python train.py --encoder_arch="mobilenet_v2" --model="contrastive image-text model" --dataset="larger renderings of crowded toy scenes" --train_examples=22605 --image_size=64 --crop_scale_min=0.8 --horizontal_flip=false --translate=0.06 --color_jitter=0.2 --cutout=0.4 --tokenizer="word" --vocab_size=62 --loss="softmax" --embed_dim=256 --encoder_norm="groupnorm" --encoder_activation="relu6" --encoder_weight_standardization=true --encoder_depths=[3, 3, 3] --encoder_kernel_size=3 --encoder_stem="single" --encoder_expansion=4 --encoder_widths=[24, 48, 96] --text_encoder_causal=false --text_encoder_width=128 --text_encoder_layers=8 --text_encoder_norm="rmsnorm" --text_encoder_norm_position="pre" --text_encoder_activation="swiglu" --text_encoder_mlp_ratio=3 --text_encoder_head_dim=64 --text_encoder_fused_qkv=false --text_encoder_bias="none" --text_encoder_qk_norm=false --text_encoder_parallel_block=false --text_encoder_inner_norm=false --text_encoder_drop_path=0.1 --text_encoder_positions="learned" --init="torch_default" --residual_init="zero_last" --optimizer="muon" --muon_scale="match_rms_adamw" --lr=0.0042 --momentum=0.9 --nesterov=true --orthogonalizer="newton_schulz_5" --adamw_lr_other_params=0.002 --grad_clip=0.5 --steps=7600 --batch_size=256 --epochs=86.1 --lr_schedule="linear" --final_lr_fraction=0.05 --warmup_steps=220 --weight_decay=0.2 --adamw_weight_decay_other_params=0.05
Rows from block 4 of the text encoder, named by matrix and row number. Rows with one number belong to one neuron. Each number is 128 + 24 x the weight over its row's rms, rounded and kept within 0 to 255. All counts start at 0. Numbers have three digits each.
# gate: MLP gate (text_encoder.blocks.4.mlp.gate.weight, 384x128), inputs 0-63
# fc1: MLP up (text_encoder.blocks.4.mlp.fc1.weight, 384x128), inputs 0-63
# fc2: MLP down (text_encoder.blocks.4.mlp.fc2.weight, 128x384, transposed), outputs 0-63
gate.33:124093134139112127101122127141149026113082115129142158123129124092131146162094165126077118118103147117174119128134106108153136115131138099113105158143130167140114093093110131148129146123117151
fc1.33:130129130154111116125135159167093137161126147133095135146178112128138110152138116149122107115152103145112117123154124104084126127104121110101081091122125106135120132123154160098089152105118132
fc2.33:099129128148121115157139107136099180175137099136121100107156147132124122118168134152133151135158116089114119121163144138085128151113118127092129162160105093124106163146113128164155156114122061
gate.34:123122176098123125107146145145156087124095124105091112066091153120164137141131110178121149138174148102124115135140073136143130105124130119160100116162124104101130127171108116116130124140151149
fc1.34:138126157087122070128137124145097141125106135152146077119126157118105145095116142131134102116118140118107125100119121161112121134137103095125118142137145136108162137173145140098161095164177135
fc2.34:141099161139126147116140108112126108126124194111102148104117098090144174111175087171149156149129171119135104115099072112072148100120146119143131100092137089109113121138146100133115096127139152
gate.35:166144162100129122095140140131127133150151070111120150134122125097154076130116126096066133113133122098085120112122099145093138123160100129122155149115143137129113106128091117128110144142148130
fc1.35:099133104153115130162108136092110099133121165144160138131111147145139138099137104106145119119126128137129144116103156103183103140125130134154097114159103108136131108139157127132145076083104125
fc2.35:123140138120159166136163130166146091111121171152172123132141098114145174137143127162091080119127142141153138109113098083140110142102073108097147111137098130115187147114090091111124133107124161
gate.36:150155107111150075100161124100131171126113122159143132148127130152158176146153109101169153140116088109139158101117148115076057110096097162098096126126147109142150126138098085104133114133097113
fc1.36:122122133101129133116118101152095130122175165130135104116095143063168096155147118118124146132147158137149114173135138145167187149128157115111124122125097131135106088100131139178114153131089140
fc2.36:117168075112147114141118134122149118157177127097118150171125112081136087143130089155160160128123119113120165100119132155110098126170105117150118100132103138125106138123106125095131168134158144
gate.37:112168113100087133140154106113141148168109120182129125153108117136142155162140175184120124144089110148155107134102095137126142138146127166109099117108154114115131118150099150167080109117158147
fc1.37:106161134085084114154120131101158141121111112154139127104106112186120124138115169145148131076098100116134125141100084134118148138144123148115105104114138129130166093132124103156123143113116160
fc2.37:144137116078112135159121076127149159154119108142079179107083142135126121140105159135124105093093140148133143112102118156113126178136119116121094124087157109143143114154175154147065099140108144
gate.38:088133138081156124129114079123186104142124140105122118139153106107169120115150072150164085130155170162154082178153114162128177122097144152084094108150124182130137165138102133151120101108112120
fc1.38:140090103094127133131120067132172120120085129095128096115135111104137133132158117132143118110142142143167075167135127133156131140093126144104082123158157208107079152115123126178121118135111143
fc2.38:130108105094169097059116101128133153144079098120092077105123115132143146114158128131152118087140172133144099138136115116135102120128128142115121164111108134086143121138134151157127143076148159
gate.39:141131152131125138198111124095118146095095095107128132155151147124079109105101096128159157163088099140114120157126163131120119140191113137178127149090124143116160118082084126113147174153164117
fc1.39:122117142132096104108129149136068191148146138115125126150080155122136090137134174094130141169097141122121148189134071109125105135123112132148120147141128145112137113144139123163135072127166133
fc2.39:093120143117118097140090133162091109123125151140095144124086109137140138173159190139114146121164138139126129106114128101106118123114141082125158120187130121157102175151179105190123110134162120
gate.40:119101123130151141136136144082143099092165143130100128144137112164129137120138152120143164086157132090127112110146145098110128180133147184121121144087130117129099108117113121140099095148089111
fc1.40:175139099143147126146139117111093112097118096138133096122086132162127144095147145138104136138122110149118148094182150115165153116136163132080105115175149098153162095064118113163129116126132139
fc2.40:147123121137134088108146118083130128138057122153112132127114124146115136136139116124117124123138108083128161139158096186111125168114110115098135151170160104131151132110158157134140107132122153
gate.41:134136118165151140148109164132158063128137144180116139139139133106157101135085136141111139135162132096073148113086139118107128139154150118152167135120126087109126095150164099111158130160135156
fc1.41:104096139083148114122110108152116127093084108137137111080147094137120151129150146078142139112133162112163105132144161119129158132127142132116124136110183133130128106146145149142120139094120129
fc2.41:156138155172097139160145144102145107106116166148137178105178161123123113148138113146149123132099087084104152135136120120151107132145109130143144117093106115127121155146105133112150111192102088
gate.42:086119156162107136132125136126154125131129141138145111106109117158125107134151126107151128137140109139115123117094151106160107123087101155135121165146102089133144101129174124147177097120144135
fc1.42:089152133082135141117147136117095128149169117100095117128130137131139133117114123154110101135096143084148119169121074129074169099164134102133147106098150188120142135114086115100118159110133134
fc2.42:156123104149107146131142112118064135138144103132121110170095132133103152103086104133107113089086128125112161190072103145116136136126159114085129143104130120094123148128121146115152119125138138
gate.43:115133142160117158150161140135081105127133096167134138131125129152116139145081145124119131104072113143119114094143104123162145104149167093113119180124117106103136120140128114109135086105108148
fc1.43:128126124115137151108117116169135089131122142108172144084128119121137061147135133151118189124157146080110140113127091140095127141169069120160139123157155103097109103141131121164130167143151151
fc2.43:120096110120115167172128118146134108114118149164103141151157148115108118117127130130158154117159118118114137115120087150158159128151089059133153110166117128113146104127140105121112146140154122
gate.44:153115152151110115117154158138103152094094113181132137144102091127118170125162153173136151157122134178145113150088104119127120135097093097123121122143101103091079133174141131125144138125128112
fc1.44:161151100127151118122096109115142088157137125124145114104139141159128098065110121063098123123155141125122166100176147132109092167140184132147113136124116166151160156140118143134122107168131157
fc2.44:146098112154100134129113118154108139170130124126141142108138148178104111072148130076152118120092134128157102134149135138124111149115118097159071152113161181121112146144145097090154112087137145
gate.45:132130096141110112098086160088077137121130177119139138134130113160138142114117111149193127110150118152117154126164119115168130132152154109110117126133076141169150115149133113118082135133138113
fc1.45:157147125103118123108122147140102172143140147079124109148114092148151117136094113104137110098149133135161103141135119137145137133132112143120110099134144127131141125180179147186135098153120141
fc2.45:136118113155075072126129112107092092107096120129093096142116124119120099117145126152133097093148132101112159128126100121125102127135166112122122109133077118116133134188101108093137142151138160
gate.46:135116095145113098094134113186125127120083087133129165116145161125134151143164120161143147126130170113195080141166155135135127148124093148108111157182145190103144102099130161149101126125123150
fc1.46:133104094129148102088139069166119137125121117131109138136121160147126127129174111147155125126133185130176113141130123173148137118133132161124134142149126203129142113117136172146122113113111151
fc2.46:138089115093162138085102098133114172133123126119112085109118148131136143083174131094145140112126178149182052125118133136140107086109145138109122156164137161085131096112131171165142132086146135
gate.47:107110133144114114121140128113096125104104094141140113123152127120122113124102138101096092145123081124146176150104136141143141147166081120125147112145101126134098133204119141147141113117142146
fc1.47:144124143123138144099120116084077150133097131125115133112158112129114102127131149122139084144124097146167164103107156143121105134156103128112117135126114119121089129182098133156132116140153133
fc2.47:122123110127132155102145119105102141128136104149159120147151109158098110097120128109145125081115108129122170129130120159081114124148101158130148102134110156089089132175131126147107108152165149
gate.48:106085156125132204152140115101122117155115148129136154081129112110134122113125120086109179143142109117153133095157149112160119156107150140124132170117117127126133163147135124196114092121140159
fc1.48:111088125106153176153136113104112105136126135123150136101118102115121119139107116082128155108142102116152100140157134122126118120098104175116140177130114146134149145136143143164129106105182139
fc2.48:117111105136163139117155103129171105125141162144118128065175113148123149145153166108120139111155138133101144107128112133161119155124135163156138123188053124135112120154125101152132182090157111
gate.49:160084099119119099140132121173166144118140147121093109124106106129149146145173090127150094079090147117099179126133151099120135109127090116132083150158119155126153135146133118142122105125122099
fc1.49:138093098107115085121116133124147095148095165140119102116103064162128178191146098128130129083135133106104129129127102128117118118105113132126133105161104112113099174126134137129130104138094118
fc2.49:150096118112147102137110136157136110118117150112096140137068076139136147121120133128114109068114134119065178131131164109123156094132100137160134141169127171134112151131128113129101144135080087
gate.50:134160136139102115124134134123108146093113140128136123141141119137131150104114097166115110074134145112125132140118135129092104153102109165129146148156144106152105100133115141156133153161111119
fc1.50:135135161130120172120115118145098128127129114078135145188132132173091137093104124145137115100112166121156113104127107103121109105154120161131126162135125140104097099163117147160134132148092111
fc2.50:156114116143131138087177121122128119134069099093107110126154104136136158145113096141134104106116140090143120127154133131115115148111076135074138133191134099112126097147121164162112130161139171
gate.51:135158095160093128144097136093131109088135109152124115165113120128120182125110105104143135125134114145073150145104119142077119108131120121154123128089124113158109144156070156143164097177150144
fc1.51:161140138139110135184100105133168091137191146106112126114138141155123140135134137119146118146144127141075125099090148148144098141061169101154117135108137103135123147080130116094152080175097144
fc2.51:168125123092138108120138123122146149182118111127103095115141101097160146092142110107114142146164126142169076122120126112144129104146147170108095166120117129127129088092128088142126129092131132
gate.52:138146124146152105112093124120119147140137124150108116112203102152149131126109080156121127131135114099126127139113126084104096102128149096115150137093133120106124109172073158088109083101146151
fc1.52:131118138105116175156136156124145148124096138140118116157113156129094109152119149116109120074139155126139103119176131147169114134132152184164120115136124119143106122095135130125174120170091097
fc2.52:103129127130135163172119139133141110157127144120110182150130104133102142126126114171137123145160113129122165176134167155110135142102093148162112128148125112149127170113098131115116155157135122
gate.53:121177130147150128133120149162111124147094163138169135082155101105157176130123131178183144108111112184153126119105175122123110088117107126117109181134099151124147097102131159159092118117116113
fc1.53:121123130114076123144128119098124122085158143134081106191094140145132104128099131112079085155121157085125102125141124109143118152101115144113146083094137106139125147142124088077175103140112141
fc2.53:128113161143065092149119125101141133127092081108137087162144125131117158130123158094108103114132107122105150114115122126104116167154138142132125092106137090099119095128107063143141145160128146
gate.54:107118155137101107174153095129139135145124109112125131112121093088124152106160149155185126138152107142136097146137123050128132123145141133128175105141115116123131124118199156133122120111156181
fc1.54:132134143154073097158168108129150165177104133140107125130138119118099144115126137137151163150143121114118110145123119109142123142129092149106168124122116133130181132138127110166085104086132161
fc2.54:180152145096170108116174119124147138146110117123149088129131085102152121106118182142137136121129134117150107153128129146132090114124159141151145124148154160150121137131137145151069142113130109
gate.55:144142177131111118096127109112111116111100120197109115086143137083123119159113073146180091136131091085098116142159140129138083154131112123137187146175131139120117116163129131132125071133155125
fc1.55:123159169088144141120139137088125118134132131180110090108143148089118127159122103128161102130126059100129157139132132122147115157135114143106181117160129116124116113130139113153141115108132096
fc2.55:127105187131148088097105087108102134126101123161104163130176162104145124104124146148131099118121113107122137155145096195135153162136129089109135141146109115166139161133097125123111122174129132
gate.56:108136104117136130109136109110150087110130149119152113128108140118168146135164165163161144118124120084150114124121164097216167130121116140142104105145117119173115096112109081122117116173104138
fc1.56:100130123097160146172124114127151078115127134154117121123099151150115134155118111107114121097113140136141105123119099130164139100161134115158113115153134129106147125121136181169143113127141124
fc2.56:171130136107122141112102140108129078104093155099147147143105106094148142165077141105097111131091126141114133146110115113172134121144135126158120080092127175133149105091148123090119120152137189
gate.57:111114147136171125150157137147090108134104155167119087129114125129078135121112135143106133148102129148147116129133116148132135111104095089117121178118129138120126157141149124144145099107155130
fc1.57:168165093120123082157104167112107166175134076137139153127164087156176074133095124099111087120144117122117149121119158135104128145144151127113144145126144126174149102106147147113089138132089126
fc2.57:124132124116097112124089109107112156111128105134153136137134121118124108100132116090130074156099126140131127152148193124147101137114103110123094168144154158119129115115191140116157129174107109
gate.58:139167094129178150106092123137142121139169152127103115109127102154137108102158151112112142146114088123126162127157139108163163112145166147086149105095088137103105115114099127137163088146128131
fc1.58:151123165132125157132114127085086114145141150123086116147139101131138087115168115107078143126147127130124076119167125125093140114084099143130104151119133139123112118141132128127129109093129157
fc2.58:103129165137114110160099080089125111116111101121150141161114094142138118113104105133147131101135115121111131115151151161088139139068148137146116156133127144086097096103127171139096176087125152
gate.59:102154144131171154128127109144165138130207097095115125115098142084125082133104133141110121140114158133127107097096131146058171145153113142128124163125156123132146154105142129131133155140117161
fc1.59:141117160112112129154149144156140147116150144107136155132128164074146080106118116120123133138093134126109104153137129113077186107167071162119147131110166128115128125107165153141179139096135141
fc2.59:144132123097082149113113174095083122128111092128141093095127112103128160095140126122123121121121143117176184186135127100116140149160158137128124115114102094141146129170162091105127107087137089
gate.60:143110104175156167122135151159141096117116134109117157171104117173143130116131170133107110118146110145123092106153141160097153168111126122177141161122090124121147160085108120126121118138151114
fc1.60:170143159114122140115126103156131168116164146098112086145155162083146141168139119123119101109110152133137129150106112151146131106132104122087116097141108144190135132131118115128105100141108130
fc2.60:122136138147171103113145175147144168119117162108141088118139132135148151169096104123118096170127154117123179106128123114123141103138114109103084108153159122161121117091125120153107111143146123